config.yaml
arch: "quartznet"
model: "sound classifier"
dataset: "chords played on synthesised instruments"
train_examples: 52083
gain_aug_db: 10
n_mels: 40
hop_length: 160
input: "log_mel"
spec_augment: false
win_length: 512
targets: ["root", "inversion", "playing"]
num_classes: [12, 3, 4]
norm: "layernorm"
activation: "relu"
channel_attention: "se"
depths: [3, 6, 3]
kernel_size: 9
stem: "single"
widths: [192, 240, 288]
label_smoothing: 0.1
loss: "cross_entropy"
init: "lecun_normal"
residual_init: "zero_last"
optimizer: "nadamw"
lr: 0.0041
beta1: 0.95
beta2: 0.99
eps: 1e-08
grad_clip: 5.0
sam_rho: 0.05
steps: 14700
batch_size: 128
epochs: 36.1
lr_schedule: "cosine"
final_lr_fraction: 0.1
warmup_steps: 730
weight_decay: 0.04
Rows from block 9, named by matrix and row number. Rows with one number belong to one channel. Each number is 500 + 40 x the weight over its row's rms, rounded and kept within 0 to 999. All counts start at 0. Numbers have three digits each.
# convs1: first pointwise conv (model.blocks.9.convs.1.weight, 288x240x1), inputs 120-159
# convs3: second pointwise conv (model.blocks.9.convs.3.weight, 288x288x1, transposed), outputs 108-143
convs1.201:468481509518530495580468548473472521533507529533542541473549551497519518468521487519453479449498552488503452524483537494
convs1.202:388439496584460526535472518484511508501500468466518491408495510525516531479455461519453487456496500518585556532548451492
convs1.203:471518472499529512547466509470488508434481554533540427469502413527542479517409465539523521460506545540570481571551430496
convs1.204:508442482433505512503448498435531539480455477480427463500454395517437506523490526496474487501543499531487525487473506453
convs1.205:471499474537464513538567543574604461556462503476465507482453551534516484543405475516443471533554465547526534478480582471
convs1.206:393456444543487536514502551462512480513521412517537485417470516528502538511508453540459428457501517524539528512514492456
convs1.207:520463437472520494549612479481433473498461462493579495539520527504515568500426556476513481483452395459525461506566565570
convs1.208:564496528543448504524475553522556510502490469559461538469462542463550528478478548488522483537475474513545465509482525509
convs1.209:462492519472482541499477566561507502472498463524627457456486454488501537526457485537482457527433498403493556449474520597
convs1.210:390450469526474520508491539487500493531525395523535497408469531536493520523511455531457448456484517518542526511515495471
convs1.211:584557524462455543530583532537483489520540506502491495499503515509489555455524495549500507497485485522480506474478562427
convs1.212:475505458524507561533483566463473483483541493442469447495453499528557502454552596507452478614513490458510478450430535540
convs1.213:437418473523489530502483448444508482493454494553500477460500485463454514532465480494498513441484484502503518470530436497
convs1.214:470463512518502532544451477453549494545502446505502526496456422539447483524547513502475453485514523579546533489589482478
convs1.215:494504504555534556567458473474535466471546489492553475501565498464521565522460539479467470516548507521493551561553528467
convs1.216:510450543574498521504550463421490514555479456494577450435490605538539471547510473498498491453483478522529574504492523474
convs1.217:575527546497465507494478453449498496569505488486481508507482459543387481461525540401530468579521565567504487467534492522
convs1.218:479531469494535519538495546485508505507544499510498455464436420551546516524480515528517489544435578448513528467511531559
convs1.219:389452446536474533500489538480504512510516413530526489407474523524498528517514453518464468461485503515532534511529481463
convs1.220:496570479452506418584443518494480463453445444568541542457385520468430535445468508506484427462465515486505505522550502425
convs1.221:579445546493444473481491456477531555499502484477439500464503474490538467515519474459502538449441523572497474469460464480
convs1.222:515408506586460534526416503488544510516572479534478461534522513555484522483478537471571593531538538494451497503511484478
convs1.223:544479526490499456507505542551511463490468588506517505473429521469516461518445503497463466510444458477569574487511458514
convs1.224:436480494531445501527474419515545504504534460414495482432491456526544486496472485537512498469491488496522523488601452480
convs1.225:477479522482474492488488530515462510491487463605507426500463457489529444469472492474480522498500482517582477477525488470
convs1.226:469487467444477542493497528463485503511498526502492526520536477490522449461464461558593518561515428497513484540539493462
convs1.227:524565442503465555429500521489588567496574489465542449435387481501516528499529478473457506470516509566483534457478515489
convs1.228:445529490553476532562476455511516484504445494440464482520570517532482489465481493554489444505481547528544495506603448472
convs1.229:487501484456529485418538486477518505565538532477569565479507582492616502554466463528532543469574489492505529477495438527
convs1.230:489574463499488434498545535501444521514487542440471503493519534471562477540498593437518465529463461448483484499471466482
convs1.231:507457512513523451540522497578532525549474503444478497469505503541462457508532621488530468485534466477460500470552548497
convs1.232:471521413527496475505509473439567536539539538514484505478514477526439486534458471558474454549504518537524574574455485444
convs1.233:408464556450534435486482520418466473509578435619526536480472593477499501533519448461438559485480530440503533454494470507
convs1.234:522515503478455557480563531469611517494499453465501492424407565435444554532473528508416432572474440500465522527516520467
convs1.235:481516461488438529498418558510548630453505470565481448465562452502524490486537488547513491478465500535521550457489526471
convs1.236:460541512487492532557495440476568426436439557451387535446510514429387589481552484532507465505487513483544528553563501464
convs1.237:521493474485499506438476566555469576492585508499444442495444481550525498487479504516503531525491486491498489451505506468
convs1.238:472484464494460523508471510597464499445500509568518419507527555553476536594513509526491493585511522487517420467422508442
convs1.239:466493450511461454553517527434489469521516465543488477486480501480509484467492505524492469498409552503533514521496503536
convs1.240:473479519460516555499442544441544507473546476473444442460443499511501500504516465503410471508539486516483461449572491449
convs1.241:558504472441485535534513562498508476456483444539551411469402516446482493530452494514523451462529489457552487505495531497
convs1.242:466476453550488512458511532521457541512442488530450529494514509476508488524444542504536509464494417516440529504492495611
convs1.243:474434473481524477576469506477528459435464498496527545562527485494571526488457577559475468474508439434496489470564442471
convs1.244:429430487573558500558499410577525518437474488526476422436503478570563514505510501533461469464569572527495582477555523484
convs1.245:489541457473526495506536508524521459473510497497480513503451499501528515390473491471501469575470506494528504477506513545
convs1.246:493542492439491572467504497511417547587531500520570472611435494520483484503537513519469522464500496566505430550532540515
convs1.247:517470476453518490467542449530514538521450476529434453515517567558417510516572447529518507478534446482470515497556537497
convs1.248:451468431515487494489497562486522493513488488528566447441529437447515514522464530523453516545506626510537527432482483454
convs1.249:452465573505536473524439498460517525472612510500501479468506430470601468485566527513490505511457482458538519444525511466
convs1.250:505482579488427538439532550471516506536495493550445482506521498442559545546532479533495629462414576451549524487523508489
convs1.251:464562397474473538584454454475498480519536534490479449547507542478456573468531472547500521549552470533556539562548455542
convs1.252:518446544516545482517493490487497505490477524518515455482452433503527518532459490484484482514523523477521555453479472538
convs1.253:510528477544500569502417466446519555526472551444505501498460438526496479460574524586474506590465514518500533531423514452
convs1.254:509460441454502510487560566510571466528491563431521507471501514543520506534487503539538544532455476546587488439559508540
convs1.255:474548480516508422391571479487446548539485581486454511512469418484533468470514554494671501507445499502490510473549478554
convs1.256:513491516528504513485570509485427501518485530525494561568521458456498499571478551416498521455426404468513553594482469634
convs1.257:465478515573436485541482486509583551513562513472548459435504516499555474541516467528533475468502454600538529524424561458
convs1.258:522433442514462497538533454540545484506482513463502535494491495524469462476519522515480483458500412439455537506535561516
convs1.259:494485516543484511506443488432530503503544499505458563466563438504557493511499515439449473514533521452506494477499459478
convs1.260:476499500511423585484399501477521503541489418570492504484481451497554501417540509477496589531496502485477476456578544460
convs1.261:443467422490454518508411555580500464484571548471560594448526505526557410495470514491488499606463565508564484484529429542
convs1.262:468483460460523505497544507508494510482540543441463505492515529530468503475482459548448510496529516512531519437522579495
convs1.263:522482504481444518561482510495459526466563554467581571452504511482516520542423508546482511428527539437387556470502495469
convs1.264:436486485531481515434473431429559552484434476557459427437534438503481535437482418495537523515529463553533548474505515531
convs1.265:518464618518448493601539508458479502498474466489528538473460435483440462487539539495472479486485512569516517472520482558
convs1.266:474511506582503524504461514590489561526582528517472427476519470473533545538489498440485490438434468523526533458532415487
convs1.267:462521510461486485509560524524486457679424496483489447526523486530512503507451445523488474488512520551502578415508503514
convs1.268:532455522488496477473573502536488455611479523454532454507478515476530553547494590506520481472459459432503443444552520516
convs1.269:490491499489491515512480540458443516619450487507542464597484471478522509524472496510461585527505552561484555482460486508
convs3.201:484510453424512471500483520560519492515507507492494446570507487534460406497501541532484524499524481505445449
convs3.202:556545519513539473449506486483542484486491515494490476535448488556477503565440479527502518502472527533529527
convs3.203:488512440546512489534469493490508498505583519487501475484540489403535450480445479515449464491522496510493455
convs3.204:532466487487477516543579497464430451540525431459395465476573493507497531513550512499476501491552508481505486
convs3.205:526473537464476564514451493478471517480446485560476504588507484445555534382534477530505483496461454493565552
convs3.206:451543528501529502524465469545522528518518512529494547503471446444435607530417498497515539518494543534531515
convs3.207:539508462511513487507515522550514536513538490532476474449458490554553559496511419527429487503492432503478540
convs3.208:523556559564547499523497568441547512518447538467522508550502535508510429502551502575522535500517532542439491
convs3.209:493507606487508500520422462474507440502555494551481503402465468530442481380523567491488504455502460504441522
convs3.210:511524525479530488541492474529529497499532495577531485489445489563527443483522508534572406459490506518518538
convs3.211:497462542499473512523441440490465517479528462529421510527506548495489510403543520496496588503479482477467490
convs3.212:528486506515504503515553535495509480544585535526507500494557492510573489510544492505492439519578470497546483
convs3.213:575521447503517516505522499513519519504486499536538510449472572518475475532444477480522514495488544516515461
convs3.214:503424550418436509527472524532439571469511481488488540505567465487513536509587465456491487500486519438540530
convs3.215:528461512526466464470565468476458464472407452466462493501484502454462506530550544534468473459479495455518465
convs3.216:467434442513438457506474483539435480445449452465498468434522474538528486555505519498502419452471521427575478
convs3.217:551501470520522551573476510491516458536520526535530524540557499454552493544544453423480496523547502525544517
convs3.218:548532491479531551499465505478530475552515545536518505485565481479524445501514502525493505543559494529469497
convs3.219:441476512509485508466479594469508450490512527484493523574516531545492496529557476507512537515469501479479486
convs3.220:574526467521515520465537521479509501485396488503492486533456502525534508533480503499468469474455528522468509
convs3.221:449513472414512488504453502529509554490442483502440516460413540526543471554540584554508492487462510511523476
convs3.222:474542519465531485451507549528534449531481533408453497455464435574505474437552522586540502517535472530472453
convs3.223:453486547530486528516558499544479537493570481486456520531484532509496457545463505402447481536475612491498486
convs3.224:507499545448501482485467544537513558506525514521568504474505523451538488487556506548565429496507504495450525
convs3.225:454526472556539503480538469532537448543439521534537487419536474538488569558432518477518569533550451532435462
convs3.226:544505521537505442552581445423502532492451466499474433448454480477401475493464447520591484489497474484506495
convs3.227:505513456462509509511478510479507445480510483486556453535431542521404513518490504460604471469450552511538531
convs3.228:499508433518510583479488495512524518513496566578492510419535468538514509502547489520525475513510508526550489
convs3.229:470495488459496534513462581533495524515578509521429539509506493455532532489507454493482459503505527503502575
convs3.230:511447569477451449482492477485455512485512471518472489487562511461569499511454456489459516508512486440495624
convs3.231:466514453528521498502497462482520429511475499472502509589499475533492493505496499372630460518512416513528375
convs3.232:472501518533499547436561581511489431550530510509443497522533519493475521456521452545489502565549504503518500
convs3.233:478596480515595475470479518507575510546503516481513484476429502511463500508548476506469503492525514582449564
convs3.234:435500431493510471444574497491513506493539476495514530542463460470439558523527450565547429474481486496604487
convs3.235:580537465483534509498520519443546531502516531460512500532463447531498479470587482492500504498487482537508457
convs3.236:584485527480485544508496405527497567495377511565413470528496520491482514474522504544504492465473618497548499
convs3.237:527559618510552518469542506420551489556543555433458520496503445512511489501524437556500490538551457553530557
convs3.238:527499525476506519490508530447481496534540472419455506518561571487479494465445540453472546496550486507512523
convs3.239:480521517530526480524539491459517429528527484486520465519431535515498511471516467454556397480506558527500503
convs3.240:453479472522496579483538448454506446532449541535478561565583485493569462440543514562448521628539464505443461
convs3.241:481494541454505451525542530435502498512492500571471464477483483492452535556530516526430626499524562489536537
convs3.242:480525501508528473553498457404510529506479475492582525499454564435470511523531547485553598482494583512534502
convs3.243:507534531431541494489488493526546464525454550548542498550521480493510525434517574514463522590531484527450530
convs3.244:453508514506511473439455481496543515517422537460482508549477404477449466514494479577481497547519454499519463
convs3.245:508506531488507559520514541545501443512498520421446519481534527511544489548466537492479482503515507528517510
convs3.246:465509516449514493536526425443505411518478479489464523415483539523448480426527508561521559534514537514446517
convs3.247:514529451511533485427509494475507449506554467557547502524465516514530477503524530432577479457504457521539548
convs3.248:453465505527461518502576558591466473465498481550536475506496501454532466449500562499477538501457444482493585
convs3.249:490509590545504539441534493508496399526485510429484552532514497561507509413583507521429484506517558520510499
convs3.250:529526551414519502496450502510522575525514521460518515376519460436491451453608487507449546487525552518464565
convs3.251:478477386552477528474519460500492476507441497544505504476492471538475470569573504480512564560501399479556490
convs3.252:535512524518489471473479468566506572448517518555569494477393458504500472516483487448514496508427516504490539
convs3.253:422501452507505514510530509551505459518456492571503447495487425553470483411433506507486427491500535500465532
convs3.254:521542495511537535477576464539538518520524551427475557505502535537496478513474427490483432546509498537474459
convs3.255:559475528514483521474480489525491488488422506432548556437497503529466431415530559482528523505482585489412424
convs3.256:502486483574488493491500575543492430500590498502442492497496415526560505442513474571551510526503426490462479
convs3.257:467506586612506523522494530461508503525443518533491557514557431433556553512580544526596559523538407504485495
convs3.258:508513468576518498570528437487515472507573495449391489583474510549517496539421491506448412516499535518568440
convs3.259:449520392509508523466540528547509570496499509528528504498473501461442522565480394520551527477477498514472490
convs3.260:472557444481553536499500493461533540517540518490486554522513531484510436546466483467572509536501411548505530
convs3.261:523453422471452548543425519520461459491504508486444495550538466529542524451491464460535556500496420475478558
convs3.262:500519480472518504508412491539516445529534515544475483499529488471553446432465499476479457517538518511481486
convs3.263:451519525486501586484463532477511472536613552473389526506493536491539531492534476500519532520511533518487493
convs3.264:456533498392536500510525524514524485531387515479498448469500467477493485487569448490525475498531458532497479
convs3.265:504499492460499471553472499482482458508471459500530506447480487528493543513561582496472467435513502493528502
convs3.266:566494462528484508520510533474488507490570499502587498437478557475508530542456465520542488523469442489526506
convs3.267:486504518503512528528526517470518491526536533514451550570542529457496518540468540476505518534522451510459553
convs3.268:495540471479541538558511503484551424523525533486492516487484562447474493477439544523521502491501493543444536
convs3.269:480529588547520536503470508538524447526527528478486514464548412574556460498544443546488509534526556530462487